{"model": "self-supervised image encoder", "dataset": "pen-drawn characters of a made-up script with 800 signs", "train_examples": 98750, "image_size": 32, "crop_scale_min": 0.3, "horizontal_flip": true, "translate": 0.12, "color_jitter": 0.4, "method": "barlow_twins", "arch": "perceiver", "norm": "rmsnorm", "norm_position": "pre", "activation": "gelu", "mlp_ratio": 3, "head_dim": 32, "fused_qkv": true, "bias": "all", "qk_norm": false, "layer_scale_init": 1.0, "parallel_block": false, "inner_norm": false, "moe": "top_k", "num_experts": 16, "moe_every": 2, "expert_mlp_ratio": 1, "experts_per_token": 1, "shared_expert": false, "patch_size": [2, 2], "layers": 14, "width": 160, "positions": "sincos", "latents": 96, "projector_hidden": 1024, "projector_out": 512, "projector_hidden_layers": 1, "residual_init": "scaled_by_depth", "optimizer": "muon", "muon_scale": "match_rms_adamw", "lr": 0.0057, "momentum": 0.9, "nesterov": true, "orthogonalizer": "newton_schulz_5", "adamw_lr_other_params": 0.0015, "grad_clip": 1.0, "steps": 12600, "batch_size": 256, "epochs": 32.7, "lr_schedule": "linear", "final_lr_fraction": 0, "warmup_steps": 250, "weight_decay": 0.04, "adamw_weight_decay_other_params": 0}
Rows from block 9, named by matrix and row number. Rows with one number belong to one attention dimension. Each number is 50 + 10 x the weight over the matrix's rms, rounded and kept within 0 to 99. All counts start at 0.
# v: attention query, key and value (stacked) (model.blocks.9.attn.qkv.weight, 480x160, the v third), inputs 0-159
# proj: attention output (model.blocks.9.attn.proj.weight, 160x160, transposed), outputs 0-159
v.116:56 64 60 54 42 50 58 50 56 38 58 50 44 35 53 50 43 42 54 53 49 51 57 48 45 46 53 55 41 42 42 52 62 62 53 47 44 56 54 52 45 53 63 63 42 51 44 48 47 38 54 59 44 59 56 71 40 37 31 44 36 42 49 47 63 58 49 35 51 59 28 55 46 51 51 52 45 65 48 45 41 56 44 41 43 38 58 42 47 50 58 57 41 48 46 42 51 31 40 38 50 40 60 39 44 43 39 34 62 44 72 51 55 65 58 30 60 47 51 63 40 52 48 65 42 48 51 59 58 54 77 46 46 59 43 44 53 46 64 46 70 57 47 66 48 56 54 36 61 53 53 68 50 60 51 44 53 63 49 61
proj.116:55 58 50 49 53 49 54 54 54 50 43 37 48 51 40 43 60 47 45 50 49 68 48 75 40 53 54 36 55 71 47 52 57 45 50 60 55 50 44 45 44 47 21 38 58 40 55 42 43 44 49 36 61 42 63 40 48 58 69 65 58 62 54 47 44 39 57 67 68 32 47 57 61 42 72 54 53 41 64 36 57 57 49 60 50 54 45 52 42 44 38 40 65 64 47 55 67 68 57 49 47 59 60 36 66 39 58 57 40 51 29 51 41 28 46 63 52 40 43 38 66 47 47 38 53 54 67 54 41 52 33 45 49 45 46 54 40 57 45 53 39 58 49 48 43 50 50 47 48 38 45 48 43 37 47 54 39 58 58 44
v.117:71 52 61 46 51 62 24 58 43 61 44 40 61 45 52 60 40 41 68 33 32 57 33 74 59 71 55 56 33 43 44 56 37 46 60 63 51 71 57 55 58 43 33 45 51 52 44 46 26 39 37 64 47 44 64 28 45 59 41 45 56 50 49 48 69 48 26 27 55 26 56 54 50 42 66 42 61 64 62 55 44 49 55 51 51 40 52 63 50 52 36 56 60 40 53 31 36 25 42 46 59 53 62 35 60 62 56 60 53 44 67 46 37 66 41 49 56 43 44 28 55 46 53 59 56 47 50 43 52 60 45 63 59 46 46 41 57 44 65 56 45 59 26 62 53 52 16 52 55 60 48 54 57 55 56 72 46 54 46 73
proj.117:47 60 57 46 65 40 54 55 76 17 55 55 43 48 30 58 46 47 55 58 64 70 45 49 55 51 47 42 65 77 67 50 48 42 70 51 47 62 36 44 52 58 62 51 57 73 71 55 51 55 50 41 49 56 57 47 42 57 65 67 49 53 43 49 57 51 71 46 51 47 54 69 68 03 35 70 41 43 41 48 46 29 56 64 66 50 20 54 50 53 61 48 36 60 48 62 49 62 49 37 61 34 47 38 45 49 54 59 54 54 45 55 45 50 36 44 48 83 50 49 57 68 20 39 48 59 54 51 42 55 65 58 53 58 64 57 33 62 34 31 37 42 44 52 51 44 72 46 44 49 44 45 52 57 49 42 58 53 44 56
v.118:66 62 62 56 50 53 36 66 45 33 50 39 35 34 47 48 36 53 67 41 44 53 48 59 46 45 52 42 26 60 51 46 39 48 52 52 53 57 50 48 59 59 38 56 45 61 47 60 40 49 57 53 52 32 54 25 49 45 41 37 47 42 46 63 60 54 42 48 44 37 54 66 56 59 60 46 70 56 52 71 27 47 54 50 58 40 64 52 55 45 44 57 43 37 65 43 48 28 38 41 34 62 49 41 52 59 41 54 64 50 70 64 41 61 54 68 37 32 67 52 30 55 54 56 56 66 52 49 39 53 62 80 56 46 47 43 52 53 46 64 44 67 30 49 44 51 38 67 46 53 49 61 44 73 38 52 42 62 24 74
proj.118:49 49 56 47 44 38 46 61 64 30 37 44 75 43 37 59 53 48 51 64 48 57 38 52 53 64 40 49 78 53 64 61 49 53 53 63 45 70 43 44 48 47 58 39 55 60 56 40 69 56 56 27 51 58 54 41 52 65 61 76 43 79 50 47 52 42 59 42 48 33 43 57 64 05 27 45 48 42 46 33 43 50 60 48 49 59 36 43 47 46 51 46 53 60 49 51 57 58 60 60 65 29 72 29 48 56 73 52 49 48 32 41 40 47 45 36 67 69 37 42 44 55 29 53 38 44 46 59 47 56 42 45 47 47 62 64 29 50 47 45 50 39 55 47 55 40 53 45 45 45 52 48 46 39 46 48 61 51 50 55
v.119:58 61 46 49 59 49 47 39 41 44 62 62 57 57 44 62 36 43 42 41 48 66 50 39 45 45 66 75 32 44 30 47 55 44 32 65 66 44 47 40 40 55 54 40 46 56 50 44 33 58 66 47 57 41 57 56 53 51 37 43 37 43 53 53 48 37 52 36 24 43 31 58 51 63 62 55 47 68 46 40 58 53 64 33 44 48 55 59 47 51 65 49 43 44 50 51 57 50 47 38 54 50 57 40 48 46 24 43 64 53 65 49 65 38 33 51 48 28 70 44 43 55 56 37 49 57 45 56 58 61 36 47 42 57 53 57 59 43 43 60 60 60 42 43 49 47 55 56 56 56 57 71 65 31 61 46 53 54 53 61
proj.119:33 47 37 58 44 49 57 49 64 55 27 59 38 35 45 55 52 58 59 57 41 42 51 67 50 58 24 34 55 63 49 53 42 44 60 35 37 58 43 69 60 35 62 56 54 43 59 65 52 53 49 66 32 60 35 46 39 40 55 54 59 58 63 56 39 59 42 51 65 48 61 50 55 48 46 52 66 64 67 54 47 68 37 63 39 47 59 44 39 50 46 35 49 48 54 53 29 50 53 56 41 46 56 64 57 61 46 57 51 47 46 53 53 62 64 37 49 48 48 55 55 47 43 59 52 54 62 44 40 39 46 48 48 56 49 53 60 54 47 41 31 51 61 67 58 55 41 27 57 45 47 49 40 66 31 64 66 54 54 51
v.120:42 53 65 63 57 40 35 77 44 43 41 45 53 50 59 50 50 64 46 54 53 47 47 53 50 59 56 57 38 54 47 50 36 51 52 50 46 57 54 54 54 61 42 53 48 60 41 50 47 35 44 51 50 46 63 27 64 33 46 40 46 53 57 61 55 38 53 41 42 49 70 54 34 48 57 37 67 58 58 61 25 31 46 47 44 50 51 44 42 50 22 66 53 48 53 45 54 54 46 34 39 48 51 47 48 57 59 47 70 54 56 41 46 67 66 61 33 49 65 44 37 53 53 48 50 70 51 53 59 48 50 68 50 53 38 48 49 54 45 66 48 59 36 53 48 47 61 53 49 55 46 37 51 58 42 48 51 56 24 71
proj.120:54 40 57 38 41 54 37 38 54 39 51 32 65 45 35 59 53 42 64 59 33 69 50 65 51 29 47 54 72 34 70 61 52 65 52 53 53 59 38 49 41 51 49 41 47 51 51 44 57 67 56 42 65 47 56 38 40 60 61 65 55 55 38 50 61 50 36 43 42 45 40 49 84 34 38 37 50 41 51 50 49 54 53 58 47 48 57 50 54 47 63 40 56 53 50 44 51 40 48 63 64 49 56 41 41 37 60 50 49 54 51 55 45 46 48 41 60 47 28 57 46 53 41 56 34 47 53 70 35 48 43 56 51 58 66 65 51 49 47 47 47 45 48 53 60 40 42 60 39 51 53 49 42 57 54 58 55 48 55 62
v.121:57 62 39 61 57 44 54 56 54 48 50 45 50 51 46 42 49 62 48 55 72 52 66 44 43 53 46 52 44 56 50 52 56 37 43 66 54 37 49 53 52 64 45 45 63 55 72 40 54 63 52 52 44 33 34 38 61 60 51 59 47 51 62 65 42 49 53 58 48 54 55 56 58 56 51 63 46 46 51 45 44 54 50 53 46 46 53 50 54 52 39 46 57 45 48 65 49 48 37 52 57 42 46 60 50 68 39 43 56 36 34 62 49 29 37 61 55 53 52 51 60 58 56 47 57 56 43 54 41 52 59 59 48 59 57 55 44 61 42 60 45 52 50 32 43 57 47 80 37 47 45 35 49 53 45 36 50 46 42 51
proj.121:50 39 44 45 35 40 56 43 45 48 50 48 68 53 54 55 54 51 58 56 25 30 47 42 60 47 41 59 58 27 54 64 33 59 52 36 53 65 45 51 60 42 67 50 42 58 43 63 56 55 68 45 52 60 47 45 54 37 51 49 50 57 46 50 50 61 52 37 30 50 36 56 43 53 22 35 59 58 53 54 50 47 50 52 48 45 62 49 63 56 60 52 44 47 60 35 44 34 55 50 52 54 54 52 38 60 54 42 53 57 72 33 51 63 62 38 48 48 63 42 26 34 36 53 55 47 46 59 65 55 40 43 49 40 46 53 56 50 56 52 65 40 55 53 66 49 49 35 52 44 60 58 53 42 46 50 66 41 41 55
v.122:54 73 37 67 55 38 59 47 65 50 54 38 63 33 36 45 52 56 32 56 71 38 70 43 50 62 39 39 45 49 68 50 61 60 39 75 48 47 44 66 47 62 52 52 49 42 61 47 63 45 45 36 51 48 32 51 56 44 28 55 43 37 65 49 45 53 48 43 52 50 52 50 49 61 31 70 45 43 56 52 45 49 47 62 48 44 64 51 62 56 50 44 63 70 51 59 62 48 24 37 65 56 51 71 39 61 49 42 62 27 41 50 63 34 39 61 55 56 50 55 52 59 49 50 47 63 50 41 52 46 58 50 49 62 68 57 38 65 40 64 57 56 49 47 33 70 52 67 55 48 36 45 55 46 39 31 61 41 37 59
proj.122:52 39 45 42 44 57 38 44 32 43 57 38 53 49 62 48 46 54 48 55 38 49 61 51 54 31 51 59 59 32 49 68 47 52 40 43 59 51 36 49 66 44 43 62 60 52 56 54 53 55 61 51 51 46 59 34 50 28 63 55 64 77 44 59 60 52 54 49 50 47 34 56 53 69 33 39 54 61 49 50 51 46 39 48 46 52 66 47 70 43 52 55 39 46 56 38 44 39 52 51 46 44 55 28 64 56 55 40 39 71 75 42 42 55 63 46 63 49 48 37 35 32 45 42 42 39 60 69 56 52 46 44 55 64 38 48 67 43 44 29 63 34 47 52 64 43 42 51 51 33 87 55 41 50 51 40 44 38 48 42
v.123:51 49 55 50 34 53 31 79 49 39 40 47 34 63 69 55 41 59 66 53 29 57 31 51 58 55 52 60 22 49 45 34 49 38 52 24 57 68 65 55 50 38 33 60 48 58 32 63 40 59 67 48 44 51 66 24 52 42 54 48 55 55 39 49 63 34 59 57 45 50 56 57 39 39 56 32 62 67 47 48 30 43 51 50 62 52 45 54 46 51 26 62 48 32 51 42 40 40 66 44 30 53 55 36 32 43 60 51 63 59 54 52 55 68 52 46 43 60 58 34 42 41 59 51 57 60 53 48 39 53 54 59 49 42 41 45 44 41 53 56 62 60 15 60 51 40 43 63 49 58 52 42 47 73 44 46 44 53 38 73
proj.123:56 44 75 59 56 39 55 48 55 40 43 47 84 42 27 58 58 52 46 53 47 56 45 49 45 41 40 44 68 50 62 60 53 55 60 64 55 64 45 47 41 65 60 37 37 63 46 34 57 44 49 44 59 48 56 51 45 59 52 63 56 55 48 45 62 53 47 39 38 46 57 54 78 10 49 40 55 33 45 53 52 47 57 50 53 42 45 39 44 50 55 42 63 50 53 53 62 38 44 56 66 51 52 57 56 51 49 56 57 38 50 66 49 56 52 54 59 56 41 61 49 64 30 52 51 48 41 56 45 47 53 56 42 44 58 64 30 53 44 53 45 48 78 47 69 48 57 46 36 59 33 47 38 40 51 71 56 64 50 49
v.124:52 23 47 33 41 59 21 46 53 47 48 45 59 51 45 53 45 40 57 48 30 35 37 55 56 68 42 64 44 37 60 50 43 53 54 46 35 54 49 41 64 39 31 52 53 28 66 44 42 51 61 46 41 31 67 42 47 60 39 45 59 45 60 57 51 52 43 61 48 46 66 57 55 46 59 43 55 53 57 58 48 40 54 67 68 45 66 47 60 44 34 62 44 42 36 40 54 53 64 55 48 43 53 49 51 50 57 51 43 52 45 36 57 57 27 65 45 56 54 41 48 50 53 54 53 38 47 45 52 39 43 54 57 47 45 48 48 38 37 41 53 34 58 43 46 53 37 57 54 43 41 43 61 51 51 47 46 54 33 48
proj.124:49 58 46 65 57 52 51 56 47 49 54 54 40 45 47 58 48 56 56 60 52 62 62 47 65 53 50 49 47 63 57 44 54 37 64 51 56 48 58 68 42 57 60 48 54 75 46 41 59 48 58 45 46 68 48 46 48 46 49 58 59 53 47 51 51 60 62 42 55 49 40 37 58 37 35 49 52 47 36 31 54 41 44 50 36 63 48 56 49 62 64 49 54 46 54 58 42 49 42 44 66 55 43 61 45 71 55 57 59 58 62 65 47 49 64 37 37 51 48 62 48 58 45 57 45 61 52 45 56 68 57 44 57 51 46 48 47 72 54 40 34 52 40 58 62 41 55 50 43 53 64 40 44 58 46 35 53 51 58 56